config.yaml
spec_augment: true
mixing: "cutmix"
orthogonalizer: "newton_schulz_5"
magnitude_pruning: 0.3
Rows from block 2, named by matrix and row number. Each number is 500 + 50 x the weight over its row's rms, rounded and kept within 0 to 999. All counts start at 0. Numbers have three digits each. After the name is the row's rms in percent of the matrix's.
# conv: width-3 conv, dilation 2 (model.blocks.2.conv.weight, 256x256x3), inputs 43-85, a 3 kernel for each
conv.129 092:478471503500481530655576536409430546500500585481567500467500504478469500500500681551460500641500495473444586613409500500500486559484446500477541567500471350412500500491497500474544486500570535504500500500484458500550500583466405500488626393439572500507610562500513475516438430391500473500449397425386428420500464400421504461563591594500500486500500506500500487500494483450500500471557507
conv.130 088:407500500500500500500500580500500403469478513513456470500489542448500500426435399622522391456443500500500416500500500457555486500481513573500477595500455498491583500470476530522500534500558500500534500500440500512500545500543500469458500500500560543453500465563572562487500516572500445500493500595402491500498500500562471500500541432500468500500508412500497500519511500533530537457500436
conv.131 094:567500509440443398500500445500519516487502472447522509437421497552568563485466428505521531501500489225345352508539500505489551498458413500474535500446500500500489483542456544572500500488407513486500500515500597569563448452510506510574492500506570492525532500500500471552500437500545500540500500453500467429500516500409421352588482500553508423491500500414500500471467500515483499507520532
conv.132 100:469500585500572508500500492545500479556480494487456414502531500428473447513478489485448474449487500452460561500500572429400565521518557530487500504482488500446526481523572500500500464514495500466500454487500483500531458433480500453490472461500500430418524500500399502500593476500487480500501483412512533500431473500494436394500371445500500447500457547493478394539500540500569512545536485
conv.133 097:567491500430502500508473519576500568441475500544500532500512459500419500500545548386500500471500440500580572527508548602407565504524465512624476521533500412440452450401447479500506454512500500500463431470413472518459467497500500500489500500513451404500434500500500481458500453508556481500557500473500519500460500427485500476552500571503500459548544595424535497442488509451500478500421500
conv.134 088:496500528502509414500500377553533500492466507527511523515482486454500467500500504500502485500560500572487548599541454618500510533556475556541447518500536459500484468452353627500572500500464588531503500500673457474497500468455500474500550501500453495519470500500500538500544483500500500615537500500500482500504459495439459454500500546500500331575549586500462417500515500500514565500564470
conv.135 135:500424530500530500429503539546480393434500494500439514500500517498525500500548500520500501462500588488531500506507508500488507500500500500454500507500489367386662455454599617493392562477458500467500404506622500548475493500442449473580483500474551513446500550418541488431500500519437495553561509443500508521500474468528479500454512500538500382537502454460517545618498381511500448440512524
conv.136 142:416531498467619500481531500540504541462634432480500499500500500500426531534452500510425507500436535527438558449603434500451501510500536513500482500463500559500446454506500352623508500500499480500497523500486504470507538420500500500458500500500500500477477489500626336541383640431443581500500509506486489516510508490496500466532500509500544500541485500517514458469555511485500534500578423
conv.137 106:466491500606506544551444496497417468412500480556476526542512500456474500492500500500470468546602500564500500500500500500476469527499556365325519500500500435507531549500500500481468500503507465546587473500500500564500450461476579463464462500459599560500565516440475531500536455475515479500413557497453500500516582497512500445500500500571500447500485547514500500500512463500500520670500465
conv.138 094:500559508487483421541500449500500502486459500500508500458503403500488557592565500500480473507500525411451474538473500500500500569500556500515427429434409500470552420494500440433430470498471524500524500525552562556636500525520533500500556524482498519491456500499404500393453498450500500500494500468485500472559500555500601653549500500519500450532528466445444401480521490500500500500509498
conv.139 132:561479436500497523515503547383483619490495500483500483509499511495515500532482449500462475519497480454535459506500474500488441411500569431529541444549575500562456500488452383361672500486475536483545500516500517505500474443483503528525491489536528488479459482500575648290570500500543439505448496551517548479500451502531464479500500506477478482500622369500490500438519558502500520500500500
conv.140 126:500495490500468493500500500450500530467500532508460491492437539477495548500549474500446477500500489525564508479500560557440340500526500531500414473500492500500483526500516440500542500496520532487500561503471500443547491500474543475500500500473372474577495498494500506554548523463408495515496489498504444522508500514478500500500498500347500644535437479500543500483524528429541584500500530
conv.141 094:562571535456500507533520500500510471483500500441483414470482441360419500434500456454514500569545528500477424500429500521500655434502500500500500622562535500443505522500503534464427594570480644618511546543392481518491500521526423419445639500429500490409500462445368458461473478504445454500478500500648500500544500426500530477388518553566379504454500498512462524521513500400419488468500500
conv.142 093:397409450494500496573552478500500468547479500500464597433422374517537500500472526441448427372349500503440427511514500499489481506479507500500489459473500500500500486500471500477549500500485555531500539563418432477508367500500500466500572585466435410500514562500487522540513438410460423500549500500500422500484486636547526539530482463510450476518442442501506483498519500500500500493538500
conv.143 099:500500495548393537500547500500515500502500500500522393553460486500558495537500568500463500500486565479488500500582500500500362451530419390394502500517505500456484455553460596494577500509526500472500455500500510472479542564459500461437593346534500460473500479451500515500463500455474500539417500508517492522503474427594551481500500476505433456546493538578454500500522415433463541530469500
conv.144 097:500494635449550553500507515500500479499500500500500500459500500506523376434528453529539500413447590479500550498493532476500531497500497500463500580500502491500562538500635452549548530396522500500579564500464500500500555454411500500500333500634569434557500500445534517399500484417500545467526502542500452494499416500549484579572500468520455500393500378500500500500538579459500444476500500
conv.145 101:577530480538596513500577500525446476500500534524500500423481480461500464500460500514559500548505431572485498490500518542500517519500483523500591506499467418432500500528509520512543500500531500521429542500500500500503508518451582500527500500500500512535433500471500470500529408452443450440423405500458500500447500500500510518447507500563514485538486456434494475493507509500494512442415500
conv.146 092:478500500527500500479556500388469517471500630536557500408500500469540500447475535500479500500500500490495552446445479485401491500464621364315474500494521468535591500544500492431561462474500438443491437500562500516492500500428485497487463462455500500500502493525442449502402510543500439430521493500500520523531499512568496500418438404500545497500543582482489433403466531477500494496500476
conv.147 099:588485448521500500438525500615500478500500439541502467487525406489500444531500358500500500445500500533559500452500500661354500500500500692460476454500500467500431560456514459584524500569486501446500523500500534495504500499459441526500500605364456500525500500561500500504454500488477474492500500474493500554462517500500500500402487500500367489610425509500529451480500500500500449522538506
conv.148 101:527465500497500495500522613455500500500470521474500500491416500490493500490500430451442500569486500523524630500500499637559513515500475501693404500570453557508500487446500586509448500500500547500518477500500547522500473500526521449566436483486544527552500436500518497473579500500500500530527500484500503538500465602530483552500500500540515500534500456435468486466456500500483458507378494
conv.149 090:574489450500507479434500518547500525556500484429431464417471500480500517500500500481448500543500520518500556391500409577500500544505543523500460500464500500573551511500419548447498607500549556498553523443474510434500464433380519577515396446581468496479494500497492506548550491500500500422688525562505531500500516527500500391529500496500589565470431475550556687549500500510511476479445500
conv.150 105:494500452555500465500555500426459510425500463500501489436500420521532500717537692506489500500500500437469445533500500500534458387500423497443425500500517476500500497474500596580617522476491470487496478500558478459493499492549432454500506543505540494496500533500500430466512519546500498498500543552438500478509500500491459527500472540542537499401511434545519500447455473512497500536572481
conv.151 096:425500501417558603473500461475500514525525501392442401500528525491500496512463585492500504515542616500544547500500464538469502551575489529500506436491463464500500500492500443450583586443479493497500461500522500528595541571530481527500528420500499500500549496433500415484500500500502500504457404435381500500512447397500500500492500582459500465404500500403453474482516500504500492420614618
conv.152 099:500500500500632523500500607595500433505500500427481553500533394500402500511500500500500500500524488482500500531535500529572559500431550566508486487494417496500500601500512532500560459500542492500500500447414500500500500533500504551519540500354538462571500469500500500461500462447455500474500564592536589500490519526500462399486525515501452509500520469491570500564500478500500394500466401
conv.153 111:513448491477514538437438561500513500481500597664470314473481541500500547322500500439500500546523422423500537493500500434523453539491500425539381541500500629480432450520533500500500500447494488488521611500363411500564651402367581500411500500394492529500629553423500447500523559483465528512493506593648472417575500500514500571500500500500478553315575500500500518500500487461460548500493543
conv.154 096:467500500526474476468495444527500500500452471417500473464410424628520420366487545383500393507465468500481497473438500500445483547475538428500544484522500481500505482500494504500514418480445519485500455470535539500476443500500521471471476500515532519500500482500500540433512443489586500570576557401500420413459448529524531648488403500413396414438487500544500518500457500500495500500490500
conv.155 097:517454498500500465433496429500553500500489580458530494454500586541482500500499500571509643480500481439396629488448500534500500500437433451501540559456409462500721585500500435500412482500500511478563500536423500426469500500500500447439460448499509550500426491598503547500526490500500500500495530504500507385500531534449444500500515453456551435484500500500438460499456587534489500464545500
conv.156 113:504517500500500500490475500484555469412462500430500500514504500594500442500531500429473500392500504421462482500468500346415497523433497526556526425500482354479500459490515433501509468500482500500507511458486575500551369418440500540488460501508500491453514493520458432479500432500543472500498500504500500534499500500483542509500553500500559518500500519500500587471510534484489500662538500
conv.157 096:500518530589615570444498547500466500500490408500435500511500500564511500562594705417391395500486500475467588504500500500488426420500461498500496500500500485509456508488522515561504478493493426500451509457517500378403474500500500496528508557500476522476500473500500487500471496435499508496490542478500429468500500514415500349493500466500500500507483453500564500487559500417443434542506468
conv.158 106:500506507488430532512474482500500419500487574441418435501500500478504528592500500492500549464581482500407452500500505511414547500500467537513534532509500593500536422499537500500500450526554551534500561535500500522465500528581492519464609599413500460526500469502500500450544485500517419500548441546500468500564500500482609530518481443511534537464466453397500461482501414460425500475495500
conv.159 097:325429500500591500652537574439529514499500429471500439404500500500508500549500520575500527500544486490500427545500614592499521500458520571442543435500510348395463474463500448531545456470500500500500391500532451500500590500603500432500366640509457570500451558562509516526472500500650528593500500500458500566562484561476452549500465478457482500500450463391401500459433476500522516596516599
conv.160 099:500500500469464468359500507551496536444469500544500500523491500573520500505491500542500468416500500507445526500516500486445579437504500500500457517500603500402446485500488464578544468504454495431500524391519500521500500481530466500528566633396561498344466540557479500533393506500451500418518468500579460500504500500526578527408500538444500472500500500500592500460473463514541522545585528
conv.161 103:427521505448476467437440476438500575558473478397500500628427457500500520487500562404477500587450439344436468458457518376530438500510560330360528590500462566487500455500500500392514563509472524584464500586500523477476538500504474509500565429430500500500688500472491500482500474500500496479500517500547527519536488478347505500504500517524500452345493474562472440424533502477497500458500392
conv.162 109:398517500442500469500523498494474502500500453441577500408472466506425489500603500496535478456515423419479518562505491621359530507500482714400500527567500383524553500504545502530500500485500464500456522500523419500489500500514429500505407661327500500418461500495494500500624386417570463453500500500500500500500536361431503500545468500425515505475486490503494500463500546516525515611414545
conv.163 101:484485440456426356438550451500388516490500438460439488500526500505500439500563500435532448500456495532519382544525393505411500449482441408421558500446500484561516376450541520537452500500500505528518500466506500524500500500500578500491500501534457500632488500498500500499500530500477500437519507521500446480500519439500513500557500534500481483454502534440472642500500592459500426500435455
conv.164 117:494456461472518573500500514417500405480522483539491460500464469476500439553548540500500458503451416423500500482500500500493404500535452503500478500440500529480479453415400554554453470500521542478500521493503500500500500500500430445500389476563461500479508513524540500500487500500516451500500466381453403454472486473552519526500500518402500422500419442500476443500396430500437436546505494
conv.165 105:510500500500559500488410306542568516500500522366386500500500411453500679455445403468457500431464500500502489500501500558500500408432476500466500509427428500614590465446404510489500513537518500489500500500500488522500389420569458455500459500500443415359545451377497500577532500543474500500500558500556500520500500574500500500500489500559539497496500510500500470500481542500468500500500500
conv.166 090:558492584470500509544544607500473537479494500548582500399484412508500500557589500515500432421500502520546518625500637574483500500500500387459418459500500567471500572519569500508506500431485523486537381403461535596518500500500500563500500490469499500500516470467496521500500513500500500534528500352500500544500500500566506495500500500553504439500526500500480462473472467558500533609500500
conv.167 099:433505610597500571518444500500448525500500482499509435401418595500500585500485609531500480496441500500484654533500504500469500470557500498458595558500500533498421500456500500500552566500371568500500637523465452471506480499503497542443559158590577480497546500518500500474446475500556500500559500500534420451603472424500535591435500490462443500404499452500500556555511497542502532500500460
conv.168 116:520475525459500540500480500487446500573500437502519541509500491586482465517446510500500508500500515500500596546511489515500499500500500522514500439506500403500500521500532500500500469511515500500488493497500519532497492500561554512441454500549345500605500534500499500501603446386546500439533485463500500500402500552506500500500500501529500549500500433362512549532517540500500478416438491
conv.169 115:500534500521500518500527500453547470421500529488500486450510513500500538368500560500479510499419535453500500573441464500429500495551486500547508436523500494500524577500457491441435558492510518450513444500477500567500423493530586446567593500546470535444571429479500500511594466405445548593529500472500488497500472500452500473500500544619446372393463545564500424500485500470517565435500469
conv.170 089:500577500508596505500626583500436408564594500527494466493528465516500452469458552500508500524518526476500611556544563538458500399472482486406468623465532455425500500560541327312443506428500507500433414487441459422466437500532500470500572510500555457500520530557484522507458554456462500502493496489498500404444468500630500465500373447599652500500413445511500500451500500454522500526475500
conv.171 105:372437500500529530500569504475400471500421500520529461490536527464500477374473461474419500475428502418423473549505461504489500590597533461423518500500500398451438500561597500499500440453398459500415495481482503500500500447466461500484497539500543548518500500464500500500564415500702622611500524536507523539450500449500500577392500500500500500624533578478500408500500406500500523470524564
conv.172 086:500503500504399548440532525500470366497500485496495562468500487452500500491500500490490468500473432528623541500437500475497495556500500341500482521485455555551500500444402500497536500498506500500500559485629491500530492500483459511500500423513500500560500501500498500544493500506500500494504500455395466488540500500447500458500555500511600500567542483412439500500506606483460500604500493
conv.173 086:537398426444551526530573545530500519556500500500500500507538524544474469588500500523595545500500589522495500466500500607556567512525504477514518500500623501500525426472461476559433451500500493500476594500532419497507503461473484457483518457554589492447455500449510562500493439425449500500446500446500506531565438467550523531393463533425422422339500466500519558500500500500500469500516534
conv.174 115:525500496500418504481500463490503483483500507479500469510564464500500372432512415500544506601490439447500441500510572477500465523543500500532538534503500456471500429474492525578462500442500500461500524500500500572577501488460476456550522500432500451500500500500506500510729405446500500500536500501551524500528478503448539501500580499576450507550457593500500500458500444466498473500500467
conv.175 102:502511500500500424504500443505500478479500531452461460500500500571444275500511509500500524347524630500524524582528477500500507420488570426614531394500643495535536500435381500508506500500573476500500500523500504500500470500660402500573415559639517486500500432470499539478564478525500488443488547500500524518500474602562511417494468498461478408554500397500500587500472442500444462479444500
conv.176 094:492504470451559543509465466496498416496500445500500521500500479500510514567500472469500483531523500566552505524538539524500471500508518542436515503554547563500384399500419546513522500500524588575500549473500500486527482503498500565500544500447500551530466500500500491465500509500497439500544514520527520486500500475494425500438500532251403348536500559500500577500544500444500500568498500
conv.177 090:500480498500578474534552500473375460547482500500500533500500524561537494509500489500459442524500471482430467488536559459348500540563426467239280477500541590500556474485583577500500500500500437500500500500500543410529500500500500554500738401351455500554500506500523540524500500500509554500470568621438510515556500578525500532480543500511596528468431500578483462500500557447497448508500487
conv.178 106:387481550500426599580510447528432482500500500500452570471514500441500500467500527469552500507490513528500500500500499500459521560534500617452539514461509500501427500500523535436470508597434522500499500500496479500500496486533450485500541431528502500527500500500500500464409545483500500500551500500511500451500464550500500565500500444535592519496500464483532467500540500566495500477483458